From a checkpoint of a small masked spectrogram model: encoder norm layernorm, encoder patch size [32, 4].
Rows from block 12 of the encoder, named by matrix and row number. Each number is 200 + 20 x the weight over its row's rms, rounded and kept within 0 to 999. All counts start at 0. After the name is the row's rms in percent of the matrix's.
# fc2: MLP down (encoder.blocks.12.mlp.fc2.weight, 192x768), inputs 560-629
fc2.89,043,168,218,185,193,198,192,219,196,205,191,193,170,207,203,190,193,171,217,179,196,202,187,226,219,211,199,162,223,222,230,167,194,228,243,179,208,219,178,188,217,197,203,198,191,188,222,199,159,219,198,195,187,218,199,162,197,193,221,207,219,202,215,205,218,200,180,221,197,200,186
fc2.90,046,194,218,210,222,219,223,202,181,209,216,238,200,230,213,235,208,181,206,176,220,217,195,230,215,214,203,206,177,187,192,227,207,180,191,211,224,222,200,227,183,200,234,182,207,190,222,200,225,208,176,226,210,242,223,202,169,217,221,213,211,195,188,217,198,217,204,196,210,187,189
fc2.91,046,179,182,198,208,205,166,188,207,180,187,195,221,197,212,186,198,198,186,189,189,215,201,190,214,214,188,183,222,196,181,176,190,187,173,221,192,189,195,196,220,208,173,212,216,209,179,183,206,189,181,201,200,157,183,193,212,188,215,163,165,167,226,199,207,196,177,178,180,214,175
fc2.92,054,174,185,182,199,190,205,171,196,201,190,203,218,177,179,182,195,217,154,208,179,208,207,173,217,188,216,143,202,207,189,213,174,209,146,220,173,177,202,188,198,192,210,192,219,175,221,193,183,163,226,215,225,185,175,208,185,202,179,180,201,182,186,184,192,197,170,169,167,214,197
fc2.93,043,173,215,215,228,179,229,199,222,230,235,182,186,188,214,187,199,219,187,234,219,230,171,206,210,196,165,173,225,201,178,169,201,225,212,185,223,171,170,178,204,223,179,201,197,229,185,199,206,192,236,171,159,232,221,209,215,213,203,209,210,190,211,178,224,186,194,200,207,205,219
fc2.94,037,189,221,163,217,235,217,223,174,192,215,175,191,184,235,211,177,209,203,227,202,219,202,166,201,191,169,176,193,204,216,215,214,234,203,174,183,204,198,214,230,199,169,208,198,174,225,222,222,162,182,210,193,202,212,208,233,194,186,164,203,208,197,186,178,167,203,216,201,185,174
fc2.95,042,180,222,181,198,194,160,182,191,215,202,200,187,222,226,202,232,199,211,194,197,209,200,212,202,187,209,160,203,199,197,214,221,174,141,223,195,171,202,190,196,163,154,216,195,151,205,181,217,186,190,220,195,173,175,201,226,177,203,183,178,174,174,196,231,211,183,198,216,184,171
fc2.96,041,169,226,199,161,179,188,202,194,177,208,217,210,170,195,221,201,211,202,176,216,182,201,166,209,187,216,195,205,219,170,178,164,175,197,187,191,185,217,221,232,211,190,196,196,183,242,171,192,202,221,164,186,210,182,225,220,234,218,186,202,201,177,196,216,189,198,185,224,192,224
fc2.97,040,198,233,209,192,183,239,220,218,170,219,186,227,193,193,241,200,204,192,178,227,219,190,196,201,211,175,184,181,208,227,209,189,166,156,224,217,249,192,232,217,206,199,190,191,201,238,232,175,223,231,177,190,206,190,229,186,206,217,185,216,212,237,212,209,176,196,227,202,248,169
fc2.98,045,184,197,160,231,194,201,183,205,216,235,215,194,182,219,213,211,226,205,222,182,171,198,210,214,162,207,241,197,197,194,207,209,221,193,193,225,210,186,177,202,226,197,157,197,194,201,217,197,210,163,174,207,202,157,221,222,179,223,182,224,209,223,217,172,206,190,195,208,155,183
fc2.99,055,196,195,198,194,194,163,202,188,176,203,216,188,185,177,185,189,184,199,210,196,180,197,154,206,205,198,153,173,201,215,196,184,194,184,167,179,174,211,178,203,212,204,180,162,174,199,177,205,174,192,202,175,209,163,184,190,174,205,168,187,227,212,234,216,186,161,192,183,185,183
fc2.100,043,173,213,211,226,211,211,190,216,181,220,197,164,203,181,217,173,187,197,186,205,178,199,213,215,170,203,194,202,171,191,212,200,185,256,170,212,211,211,176,222,195,174,211,205,205,190,222,196,245,215,190,172,209,184,181,198,222,241,183,228,217,168,228,210,222,191,185,181,168,209
fc2.101,053,204,184,158,186,173,201,209,158,208,226,187,205,199,204,199,198,197,183,182,169,191,218,170,225,217,188,223,229,181,180,229,221,182,176,182,204,161,198,193,209,197,174,206,182,178,196,195,198,182,174,200,214,189,207,169,191,210,209,188,228,201,192,208,214,203,191,204,215,204,167
fc2.102,053,218,230,229,206,193,217,211,189,209,209,205,207,197,191,225,202,197,218,200,197,201,215,204,185,192,218,236,178,207,184,199,194,181,243,182,237,215,191,207,208,201,237,213,227,235,230,237,180,236,180,216,225,223,193,212,186,211,213,196,208,184,230,196,198,220,200,206,218,189,234
fc2.103,048,201,191,189,226,187,232,187,192,209,205,188,198,228,187,174,234,219,219,185,221,171,176,196,178,183,181,229,179,182,210,196,214,237,200,207,193,219,218,195,178,215,180,219,200,191,205,209,225,230,188,180,204,186,175,207,177,239,192,207,239,224,160,196,191,174,217,201,165,224,236
fc2.104,054,184,196,172,204,189,172,174,181,198,173,191,193,180,195,192,194,220,162,178,194,185,223,188,218,190,180,171,190,212,200,204,173,183,197,214,162,182,190,187,209,175,196,216,194,188,205,181,209,162,181,179,198,176,174,176,216,211,196,179,170,211,191,201,218,205,183,206,213,204,171
fc2.105,042,188,209,198,192,200,242,174,176,226,191,189,188,212,185,218,191,167,225,184,163,196,201,226,194,178,194,222,188,197,198,173,217,222,143,198,227,171,195,166,191,203,201,174,219,172,210,193,215,208,217,226,203,207,217,190,182,221,229,210,203,177,198,205,192,208,231,211,186,207,180
fc2.106,066,220,204,222,200,195,205,212,241,218,229,229,210,215,181,199,212,188,226,221,225,207,180,227,212,199,211,213,213,186,207,169,198,224,231,174,243,195,183,188,180,213,209,196,220,233,212,215,210,242,215,212,161,201,206,210,181,201,200,226,237,220,186,206,177,201,212,226,198,219,241
fc2.107,043,182,221,187,221,220,234,219,202,175,231,170,203,202,200,187,219,184,220,213,203,205,204,220,217,206,172,215,193,186,167,186,219,195,219,171,248,236,178,186,182,174,243,189,174,220,204,246,191,200,193,201,164,217,185,192,180,197,184,180,228,211,186,182,226,165,214,226,166,207,227
fc2.108,061,222,196,223,201,196,210,212,208,202,209,201,206,232,188,230,210,210,228,216,207,181,215,211,200,196,184,236,208,218,208,217,216,202,223,211,232,210,223,217,210,197,196,213,227,221,215,225,199,240,191,202,191,205,187,221,195,211,196,212,216,180,204,204,197,191,203,219,199,195,229
fc2.109,042,208,220,234,194,211,186,186,238,170,186,173,188,215,185,209,227,203,189,237,228,212,204,176,228,188,188,231,173,205,180,226,195,175,214,181,171,204,184,210,206,176,208,212,209,191,175,184,175,182,217,194,177,209,207,183,210,205,213,225,197,205,193,186,167,193,167,212,176,182,219
fc2.110,044,214,212,186,228,243,198,193,202,201,192,210,201,228,199,183,172,220,204,218,217,215,190,190,206,188,211,227,185,210,176,190,182,226,196,184,207,182,212,205,205,178,237,242,188,188,238,211,190,171,177,213,232,187,221,188,233,174,165,175,225,204,209,178,219,208,205,221,190,202,228
fc2.111,058,197,216,214,228,227,226,220,218,188,209,200,228,220,230,212,198,184,230,180,225,196,185,228,199,225,205,219,192,206,213,166,218,209,202,207,231,206,207,197,214,225,230,234,227,218,236,229,216,232,216,222,219,199,208,201,204,194,228,226,215,218,197,200,186,190,196,238,219,225,202
fc2.112,056,209,213,232,199,189,222,217,234,224,242,219,209,221,186,207,196,206,253,192,205,188,175,212,207,211,187,230,168,206,197,175,180,190,254,213,222,207,183,200,201,192,210,186,213,219,209,236,233,239,161,187,197,222,226,208,208,213,223,236,216,213,212,188,196,195,181,245,227,185,210
fc2.113,038,179,188,208,163,220,211,221,221,219,220,232,212,223,175,224,173,194,218,179,179,218,191,194,222,215,212,207,183,194,222,198,226,218,224,186,216,188,188,199,192,173,214,225,200,186,210,213,234,198,207,201,202,203,214,191,181,206,211,211,144,207,185,183,229,205,224,229,198,237,188
fc2.114,040,222,204,215,206,221,224,195,215,181,195,228,199,191,216,203,189,230,198,221,218,217,192,195,203,170,192,185,226,196,215,222,223,217,186,179,196,220,226,189,161,181,213,201,177,211,214,190,184,214,186,165,222,213,190,196,224,185,235,174,215,217,201,184,199,189,235,194,212,227,231
fc2.115,042,226,162,232,185,223,197,181,221,223,216,223,192,185,211,197,172,215,183,170,202,213,178,212,184,231,171,173,202,166,210,203,147,224,227,224,171,176,188,214,185,175,173,174,180,180,227,176,183,181,191,231,166,186,182,235,214,183,162,213,186,235,176,170,227,179,160,188,206,225,209
fc2.116,041,210,190,222,226,197,186,182,207,210,214,204,191,197,233,175,209,216,226,239,152,191,153,196,198,219,182,178,226,194,226,221,258,163,214,213,187,211,230,179,216,217,198,202,177,216,187,188,202,235,222,210,204,199,173,189,191,240,215,212,179,194,238,187,218,174,233,197,225,209,176
fc2.117,046,214,193,237,195,212,232,177,200,206,179,227,171,195,189,220,172,228,224,202,221,205,191,194,179,191,207,194,196,219,231,180,211,211,173,198,220,184,171,196,211,173,213,196,203,190,187,202,222,201,209,187,171,196,212,200,168,212,214,226,190,197,220,173,171,201,241,204,185,208,227
fc2.118,037,206,188,191,180,168,243,180,212,191,198,201,172,238,172,230,191,200,169,210,205,189,203,176,179,206,207,192,220,227,215,182,178,180,260,182,169,213,237,221,216,212,233,199,198,217,224,231,183,213,216,192,226,233,189,214,190,198,193,183,247,209,202,192,165,179,182,171,212,173,237
fc2.119,039,176,192,227,209,169,169,181,192,177,196,165,227,211,170,177,222,182,173,173,198,208,207,197,204,202,224,164,162,190,200,224,200,197,175,231,184,177,172,175,214,168,194,208,206,222,195,190,164,192,197,216,191,195,162,225,237,174,203,160,215,177,204,201,229,196,199,198,221,210,183
fc2.120,044,206,210,201,216,201,223,196,229,189,215,230,221,166,186,194,221,179,183,224,227,201,213,222,188,216,209,206,191,208,224,181,190,178,216,185,219,223,175,203,218,204,206,202,220,223,211,243,185,219,200,243,191,189,187,192,204,195,210,187,174,182,198,170,213,200,192,189,170,221,222
fc2.121,045,182,181,194,182,191,172,216,181,182,191,173,167,167,171,187,229,173,164,217,192,165,177,209,186,181,157,173,205,169,179,215,205,221,221,184,174,189,239,211,186,172,195,179,186,195,184,217,171,183,204,231,200,197,203,167,185,185,192,174,199,204,195,182,208,170,207,178,208,218,219
fc2.122,044,214,200,203,199,220,226,212,209,195,219,223,228,226,210,171,184,204,228,195,194,172,207,198,192,228,235,207,215,193,229,195,186,174,157,215,209,199,196,193,214,187,188,170,167,202,242,199,201,204,231,180,178,202,207,209,168,204,236,218,212,195,231,214,213,217,204,231,207,190,226
fc2.123,058,211,194,206,213,208,241,210,219,206,211,179,230,185,195,213,207,195,230,183,219,205,192,239,199,200,213,245,220,189,184,183,177,204,196,195,217,208,192,212,220,202,214,188,213,224,204,221,226,206,207,224,209,207,187,191,215,207,196,191,198,203,198,205,203,213,219,207,198,210,211
fc2.124,039,210,177,237,158,184,189,208,227,199,223,209,168,235,219,186,224,195,215,183,225,227,202,208,182,238,181,229,189,159,178,177,198,199,218,221,205,214,218,224,223,191,201,193,192,217,202,167,212,193,220,169,207,229,218,207,199,196,193,174,217,197,210,220,188,162,188,173,201,208,200
fc2.125,055,201,203,222,200,196,217,218,220,202,217,227,184,211,222,201,189,178,232,183,221,181,187,201,191,192,217,227,187,189,212,221,178,170,244,196,226,193,175,204,204,212,228,211,234,245,228,204,204,228,213,208,173,217,200,215,217,195,212,209,235,182,211,177,169,209,206,203,227,215,245
fc2.126,052,203,188,188,163,217,172,193,213,188,191,210,170,184,209,177,212,218,181,209,209,219,212,180,232,194,170,171,181,202,195,215,190,214,174,190,172,188,215,209,206,189,224,199,181,164,184,176,171,176,230,220,184,193,191,209,206,163,161,193,193,202,196,174,214,184,195,159,178,189,167
fc2.127,044,203,219,177,179,217,219,206,189,201,184,230,172,208,229,200,195,209,229,196,224,191,187,217,211,181,182,196,165,213,187,164,187,164,196,216,200,203,193,217,178,234,185,227,169,201,178,210,165,237,182,206,194,184,177,200,204,173,221,191,214,176,164,181,209,173,214,237,185,224,210
fc2.128,046,205,181,183,174,230,230,186,213,178,215,225,216,212,191,217,191,175,174,169,186,192,217,225,219,208,215,213,191,213,223,208,196,201,216,200,212,174,222,186,211,186,199,203,216,223,211,199,223,225,200,232,225,199,207,232,220,218,202,225,168,217,190,210,210,167,190,192,183,183,220
fc2.129,043,225,190,234,206,216,214,205,206,220,213,212,232,204,188,197,169,217,203,220,167,185,192,208,219,184,181,227,188,189,222,198,226,233,239,178,193,161,220,203,198,231,205,173,210,195,234,244,224,196,232,230,224,203,170,205,181,232,211,186,199,178,218,233,164,224,173,219,221,211,230
fc2.130,042,163,195,187,187,198,179,176,186,217,189,173,179,189,184,205,189,208,167,208,210,207,174,211,194,236,223,146,229,223,196,201,213,204,210,167,191,169,230,178,209,163,199,193,175,208,178,214,213,179,215,215,211,218,193,223,183,176,199,225,179,195,209,180,210,204,204,181,234,175,182
fc2.131,044,210,174,232,177,186,197,184,169,228,193,186,177,187,151,223,216,204,200,197,213,217,201,186,232,212,210,228,190,187,195,210,193,213,242,209,225,205,185,211,191,176,196,171,251,212,222,232,213,207,172,192,216,176,189,179,196,216,174,206,198,233,198,209,180,194,221,216,205,188,204
fc2.132,050,184,196,181,223,188,193,227,204,195,213,191,205,202,195,204,202,198,254,236,177,182,213,173,218,195,204,223,225,193,183,198,185,156,165,205,231,187,221,196,213,181,199,200,180,216,221,175,196,201,234,176,183,216,162,196,229,208,214,210,198,187,178,194,200,215,212,223,224,166,205
fc2.133,043,208,226,209,209,208,220,197,217,205,205,221,239,208,218,236,238,173,219,186,219,186,215,209,200,198,186,254,199,191,194,214,224,228,170,187,221,214,208,179,231,175,209,219,209,215,223,189,189,181,234,187,229,208,226,189,209,198,200,184,208,189,223,221,179,159,203,201,209,201,202
fc2.134,040,194,223,185,204,216,242,178,182,235,178,195,216,189,179,187,177,231,211,244,219,167,184,210,217,226,218,183,209,204,191,198,216,168,195,185,205,190,213,173,223,186,195,197,175,204,205,201,179,229,214,167,189,232,187,247,184,198,198,185,221,201,213,197,224,208,210,195,216,225,192
fc2.135,040,221,221,239,227,191,175,224,211,212,217,196,194,208,195,215,198,198,170,239,225,187,187,220,189,180,217,206,205,198,201,217,185,224,178,218,185,214,222,238,177,227,217,223,169,214,219,204,190,219,215,230,233,205,237,251,218,197,200,181,206,224,201,158,194,196,192,179,191,207,166
fc2.136,038,211,216,200,174,212,208,197,203,201,166,212,206,213,233,187,194,191,173,177,192,183,214,176,207,175,174,175,190,173,203,193,233,208,246,226,176,221,214,179,175,198,202,198,198,202,205,152,228,170,226,186,234,172,219,186,211,223,175,169,230,199,246,186,204,199,214,181,179,211,184
fc2.137,044,213,213,162,162,208,201,162,211,220,231,208,196,204,169,202,206,185,177,208,183,180,196,176,208,204,198,188,185,175,194,213,190,207,187,226,191,154,190,179,188,171,201,217,175,187,183,188,206,185,208,202,224,178,185,175,189,202,186,210,230,241,177,179,187,203,183,213,181,156,210
fc2.138,048,222,221,195,222,202,209,206,190,179,170,227,200,175,201,231,201,233,235,209,195,208,219,196,184,188,207,222,179,204,202,161,191,208,142,183,240,212,184,185,220,205,232,172,178,202,238,216,195,202,229,174,206,214,231,200,210,190,177,234,202,188,169,173,202,184,199,220,207,227,215
fc2.139,041,168,226,199,226,194,214,209,222,206,214,208,206,165,177,174,229,191,180,207,177,205,216,192,226,175,185,188,176,227,211,214,195,219,243,171,214,203,223,193,208,233,198,204,184,228,211,184,234,211,203,176,193,179,169,164,181,233,183,239,189,184,181,214,170,209,206,207,208,175,230
fc2.140,071,187,211,198,171,186,166,218,197,191,185,192,176,183,189,159,188,188,181,221,173,186,195,169,186,176,198,161,211,203,172,200,185,195,192,193,183,178,211,163,215,197,177,180,135,184,185,185,180,164,202,197,194,196,206,169,214,192,191,169,190,208,211,213,228,214,182,176,190,197,189
fc2.141,056,191,205,218,200,213,229,192,217,211,224,204,209,231,200,238,220,218,236,221,213,211,214,234,191,198,196,255,205,201,220,190,207,187,232,183,232,216,213,221,218,217,239,220,243,215,224,224,186,205,191,215,196,235,225,246,217,185,213,235,220,213,207,206,184,194,195,199,220,210,199
fc2.142,050,221,201,232,223,222,204,218,223,193,211,193,222,199,193,224,217,189,250,203,207,209,186,203,205,190,215,182,165,211,192,191,214,238,215,222,221,224,185,200,187,233,225,206,211,223,208,236,227,189,195,217,192,223,204,207,186,212,178,205,212,195,222,200,199,176,211,211,221,200,242
fc2.143,043,173,193,233,195,185,199,212,194,213,219,215,210,177,206,189,168,183,210,205,198,203,209,172,188,198,217,198,186,184,195,222,183,211,236,203,213,212,204,201,232,222,169,226,211,179,209,178,168,208,227,199,212,234,213,196,216,238,185,174,160,217,233,208,217,205,178,178,199,186,213
fc2.144,061,212,218,211,237,221,260,190,213,198,220,196,240,225,181,201,212,183,218,204,208,227,199,208,228,187,201,204,188,222,197,175,203,175,188,197,195,201,199,245,204,197,227,201,208,223,206,233,221,191,185,187,222,215,212,220,185,204,191,242,207,184,205,202,185,203,218,207,232,207,229
fc2.145,065,204,195,214,232,202,221,213,230,204,220,196,200,212,178,196,196,204,241,199,233,202,202,209,217,174,188,227,194,214,211,190,206,202,207,202,250,215,214,211,204,200,245,207,230,194,228,228,208,233,212,200,218,240,213,220,219,195,195,205,206,190,183,226,206,185,218,232,228,215,238
fc2.146,042,195,231,186,210,178,203,178,191,187,177,195,204,207,207,166,213,161,183,190,221,203,226,194,178,181,187,165,205,202,219,183,186,217,194,204,182,193,207,188,173,225,179,173,182,187,180,210,187,193,191,200,228,195,190,222,209,196,221,210,215,215,216,158,226,186,211,190,200,235,167
fc2.147,041,232,222,208,202,214,240,232,216,224,213,208,223,199,233,178,220,196,218,186,209,163,219,190,189,197,169,190,182,180,241,199,183,172,211,204,217,203,182,204,216,211,222,208,220,221,226,202,196,232,230,190,173,202,195,188,212,210,222,223,228,202,210,208,185,225,229,201,231,228,239
fc2.148,042,161,204,181,173,202,172,213,196,204,216,188,181,226,191,205,235,194,187,226,206,206,203,186,205,203,189,187,175,183,181,230,220,238,205,193,222,228,230,199,163,215,211,202,223,227,216,229,227,247,230,218,217,217,213,184,171,181,186,180,235,210,173,201,210,228,186,165,178,188,238
fc2.149,043,220,204,226,201,200,220,198,183,210,189,178,182,182,206,215,201,188,251,212,196,206,230,214,213,212,221,213,212,176,195,184,200,176,170,219,213,167,213,201,205,179,192,208,226,185,187,210,176,247,169,191,177,212,221,187,198,224,169,229,219,177,187,220,193,198,174,199,191,197,214
fc2.150,044,206,173,194,182,198,203,191,244,218,190,195,216,206,189,221,181,204,212,200,188,218,183,211,223,217,208,223,166,202,176,167,177,165,204,196,215,230,180,232,214,171,232,195,181,192,208,249,179,211,194,190,159,208,203,210,192,209,170,232,164,215,175,191,195,178,202,209,208,222,192
fc2.151,042,225,176,232,185,220,219,209,210,198,240,188,204,204,207,223,187,168,238,189,201,196,185,241,165,185,201,225,189,200,197,193,198,207,176,184,184,210,219,231,225,224,228,198,171,191,187,222,167,197,194,182,204,212,197,177,200,219,194,195,179,210,203,212,216,193,228,202,236,186,221
fc2.152,044,208,179,224,238,181,205,222,173,171,200,213,200,181,173,218,228,192,195,176,231,194,227,212,178,179,207,234,218,204,227,215,199,200,212,188,217,187,179,223,194,196,213,185,241,226,171,222,228,253,195,193,208,199,176,234,185,182,221,202,241,222,194,207,189,212,214,195,223,171,199
fc2.153,042,250,206,168,224,191,225,188,221,213,164,158,204,214,168,197,196,156,200,209,186,218,200,196,181,202,174,189,193,233,203,168,206,177,240,187,171,210,220,207,188,186,182,176,195,229,173,183,217,201,185,225,199,243,193,195,171,233,196,220,189,212,187,194,196,212,172,212,182,217,182
fc2.154,045,209,200,204,171,227,235,213,204,224,172,191,173,190,228,195,171,180,200,203,157,157,208,197,200,206,188,196,210,214,196,220,222,163,154,189,213,176,177,212,182,210,205,215,201,206,195,210,229,222,181,197,191,165,175,205,230,217,177,156,213,182,195,215,180,210,216,202,181,169,223
fc2.155,039,208,206,222,182,201,184,213,201,221,198,192,197,168,207,211,233,190,205,217,225,182,196,200,198,230,190,170,209,187,234,182,194,191,219,177,172,210,221,200,194,201,225,200,185,216,219,210,169,194,217,218,175,191,181,216,188,191,213,162,226,246,194,174,209,215,195,180,203,213,223
fc2.156,044,208,203,219,181,200,223,175,188,231,205,201,177,191,208,177,176,190,242,183,185,183,194,175,206,198,183,220,171,199,165,194,200,179,241,228,189,213,182,222,211,250,225,185,164,187,209,196,171,209,194,227,203,208,199,240,195,184,193,207,220,216,211,182,204,216,217,176,183,205,224
fc2.157,050,190,179,168,192,193,217,212,196,210,231,204,179,206,182,161,183,180,251,192,196,181,207,224,202,190,207,223,197,189,180,180,177,199,211,183,236,217,210,185,222,207,209,200,186,235,176,192,204,252,176,220,158,230,225,179,207,217,221,239,187,202,216,234,195,219,202,203,175,194,217
fc2.158,039,219,237,212,189,224,235,192,215,198,234,207,198,210,221,171,207,185,196,201,182,178,205,197,231,165,203,212,178,200,195,220,176,218,218,229,213,189,192,201,197,211,215,207,204,228,224,223,202,188,207,241,201,201,182,202,218,177,225,164,234,191,167,214,220,174,224,238,207,188,196
fc2.159,047,172,220,143,197,178,193,221,196,225,193,198,206,214,190,184,222,205,184,196,209,197,207,186,192,185,205,183,182,177,204,202,182,226,204,193,179,176,218,199,202,166,218,217,166,191,210,191,189,198,203,179,217,177,211,186,189,191,179,180,200,187,191,181,195,206,199,169,187,183,178
fc2.160,065,216,213,196,230,230,228,221,206,206,211,199,222,227,217,201,187,225,217,220,197,193,223,205,189,216,198,249,198,220,230,211,204,173,203,187,219,217,211,216,192,209,223,209,226,193,209,205,199,206,196,175,193,211,206,218,194,200,226,224,238,216,210,216,159,183,210,210,208,206,222
fc2.161,040,194,186,209,190,197,206,227,186,213,233,195,176,219,197,199,181,187,201,226,201,187,185,167,191,200,212,232,185,230,182,212,165,179,189,168,177,180,201,205,216,213,216,213,184,201,185,206,225,169,223,171,190,178,169,192,179,223,236,201,203,198,180,174,162,171,185,175,210,172,203
fc2.162,634,189,198,188,189,194,143,198,182,189,178,180,197,201,200,200,196,203,154,197,195,204,205,191,201,201,197,181,207,196,201,211,205,204,197,210,163,194,208,199,207,197,173,200,191,176,178,155,198,167,204,204,209,185,205,186,205,200,197,182,182,204,208,199,211,206,199,182,200,201,154
fc2.163,042,206,168,180,218,202,227,222,215,184,228,213,212,186,233,179,226,220,233,188,205,213,182,196,190,200,186,188,206,182,239,162,168,190,185,158,185,219,187,195,213,201,209,215,214,230,177,218,215,217,233,169,174,224,219,189,206,211,230,184,209,181,222,171,189,181,205,194,181,186,200
fc2.164,042,233,208,205,220,182,215,234,218,183,212,214,186,234,212,212,197,225,218,179,198,219,187,224,168,183,178,249,178,224,219,172,211,161,178,212,201,189,180,182,183,177,211,191,242,212,209,160,225,216,206,174,174,210,227,209,204,182,238,237,225,196,200,226,201,183,222,188,226,190,186
fc2.165,043,216,211,196,174,198,192,187,214,233,232,207,197,205,204,176,192,199,218,209,239,200,195,194,208,216,197,213,213,195,222,171,226,236,198,201,186,229,180,159,201,212,213,208,219,207,207,224,213,220,177,201,161,213,184,179,180,181,218,236,213,201,200,190,184,226,189,230,199,213,222
fc2.166,093,180,194,163,184,175,154,194,180,208,193,179,184,182,175,179,181,198,174,185,177,185,202,169,194,186,172,180,197,184,199,212,196,208,202,211,180,183,198,185,202,176,170,181,153,184,183,177,187,157,201,200,182,167,176,192,193,184,183,187,185,204,186,187,224,204,176,167,178,177,164
fc2.167,042,223,215,207,198,206,196,176,194,202,182,227,168,186,223,187,192,201,186,178,168,192,207,205,210,210,177,195,230,206,210,181,205,219,224,198,191,209,166,185,202,220,181,211,173,189,233,239,191,220,199,210,203,188,210,224,183,209,188,194,184,173,223,215,213,197,193,203,162,187,213
fc2.168,034,214,197,192,201,179,187,197,214,190,216,214,231,209,212,179,193,221,203,234,162,216,211,204,210,200,205,231,189,225,212,173,204,199,187,224,181,217,206,213,184,182,203,236,194,184,196,236,184,196,185,197,211,217,167,199,227,174,224,192,173,186,172,206,169,202,203,216,188,212,172
fc2.169,044,173,235,198,224,203,174,220,198,200,207,152,162,199,204,201,213,183,198,212,204,188,188,166,190,181,192,212,218,205,193,202,228,205,174,232,207,206,213,177,181,239,204,185,192,214,222,177,182,209,171,161,201,202,174,197,218,196,221,197,196,229,213,210,203,190,221,215,194,220,185
fc2.170,046,227,201,183,212,200,198,176,189,193,226,182,170,178,243,187,193,232,232,188,207,191,195,195,203,192,233,238,178,223,206,178,210,176,241,205,174,180,217,203,186,237,174,223,153,183,185,194,246,179,197,188,203,203,202,213,220,206,195,186,225,167,183,240,186,220,228,179,181,180,185
fc2.171,048,215,193,226,214,230,195,215,212,220,198,223,219,201,172,218,220,230,236,184,189,223,195,193,194,187,182,184,169,210,181,200,232,194,212,183,209,207,201,210,210,180,234,204,223,181,192,240,223,228,208,208,182,188,223,237,198,187,186,181,192,210,179,196,183,195,191,213,181,231,207
fc2.172,039,197,170,170,210,173,228,218,179,176,184,185,167,198,217,160,190,189,212,225,192,205,204,216,200,192,202,226,178,222,153,186,222,177,197,203,231,194,166,191,201,197,172,179,214,226,204,234,211,199,208,222,217,165,217,208,196,228,169,177,172,223,227,191,180,199,217,186,190,186,230
fc2.173,044,203,174,192,172,217,229,225,200,176,201,210,193,225,184,178,229,168,224,213,179,184,181,184,203,191,207,207,202,182,218,185,173,179,203,212,214,211,210,210,218,195,182,185,214,181,191,216,220,190,213,212,202,218,186,204,198,190,225,184,178,203,218,176,224,192,225,191,182,198,190
fc2.174,059,172,171,214,191,183,158,210,161,179,196,178,183,190,169,207,180,191,183,178,166,194,226,185,192,184,195,184,191,197,199,198,210,225,209,180,206,156,208,165,203,212,183,188,191,175,177,164,163,197,205,200,178,184,158,193,206,192,223,184,201,206,187,199,233,196,189,183,192,171,187
fc2.175,048,189,182,218,189,219,224,201,215,212,210,219,213,176,174,236,222,211,228,198,229,186,226,212,212,221,212,217,196,180,211,203,218,197,186,218,237,220,187,192,193,219,217,211,229,192,240,198,193,218,207,186,232,234,199,237,217,214,197,217,228,172,193,183,173,197,238,222,197,199,216
fc2.176,045,220,177,220,186,182,178,178,218,189,191,183,161,208,197,183,203,186,172,212,214,205,188,163,191,224,218,173,191,200,211,208,170,191,183,213,211,203,205,217,216,191,179,187,216,199,180,184,192,183,181,184,227,175,223,178,210,170,212,178,196,212,210,176,228,219,213,196,200,214,164
fc2.177,049,194,212,197,215,187,215,204,206,229,229,179,179,169,183,174,220,223,225,224,206,202,190,185,171,192,193,241,212,197,197,205,206,210,227,194,210,207,187,169,190,193,185,198,178,231,190,213,215,238,190,206,182,202,172,181,208,206,212,216,191,199,180,221,177,221,214,220,217,189,207
fc2.178,045,210,198,186,206,188,240,224,227,199,178,224,176,209,191,194,232,207,212,231,219,185,197,209,172,205,205,207,198,191,204,206,210,192,170,185,227,188,218,214,218,226,215,229,196,197,178,204,226,237,230,223,172,188,213,221,200,184,207,217,217,208,187,215,190,199,197,228,211,188,220
fc2.180,074,225,200,224,234,201,244,189,234,214,221,213,237,220,205,224,197,208,206,194,230,199,198,204,197,199,226,218,182,199,197,208,212,204,222,213,213,211,209,220,212,227,223,201,196,222,227,251,229,216,216,202,194,204,203,224,191,198,224,199,218,201,185,204,174,184,204,205,190,219,228
fc2.181,043,195,231,228,162,210,224,226,225,194,175,199,204,235,217,182,168,210,224,205,246,230,189,220,199,174,217,235,206,203,234,204,169,163,180,201,218,189,206,212,191,196,205,199,186,185,205,228,194,212,238,194,224,218,230,222,193,182,202,218,171,242,186,173,201,175,207,222,178,179,212
fc2.182,036,200,209,163,221,201,206,194,187,201,197,169,176,183,189,167,183,193,212,213,211,180,205,181,209,177,183,217,210,184,191,174,207,164,201,193,214,202,223,186,203,178,201,168,156,177,181,229,231,190,175,204,198,203,201,214,206,208,185,201,201,204,216,186,163,203,172,194,176,190,209
fc2.183,040,176,238,183,208,168,216,211,219,190,192,197,235,190,195,216,199,175,214,201,201,229,233,225,220,195,234,242,180,185,220,223,197,220,189,199,210,212,227,218,192,201,202,193,194,248,203,198,231,226,207,228,217,228,218,177,194,211,216,239,215,215,185,229,212,210,170,215,211,245,203
fc2.184,044,214,193,214,190,176,201,216,171,173,190,182,206,174,195,169,208,209,205,176,181,186,178,209,191,188,195,191,208,188,194,216,226,196,218,227,183,173,197,197,186,201,225,209,211,207,177,201,216,196,199,174,197,181,169,189,222,186,220,196,197,200,218,215,188,201,223,188,188,213,227
fc2.185,045,186,181,183,185,218,180,188,185,205,218,199,196,204,202,204,195,222,211,196,157,186,210,187,215,205,216,211,181,176,183,221,194,182,129,204,203,161,223,214,187,205,193,222,206,203,210,211,200,234,236,231,187,175,219,234,226,207,203,202,197,203,212,209,203,216,233,195,228,188,235
fc2.186,046,189,168,196,174,215,184,193,179,208,226,213,186,214,208,182,206,173,220,212,187,183,167,203,201,189,178,209,216,193,248,214,195,206,207,218,226,210,195,163,203,216,204,199,197,197,193,221,175,239,211,194,209,184,173,194,191,188,235,176,204,186,161,193,203,186,173,206,202,176,229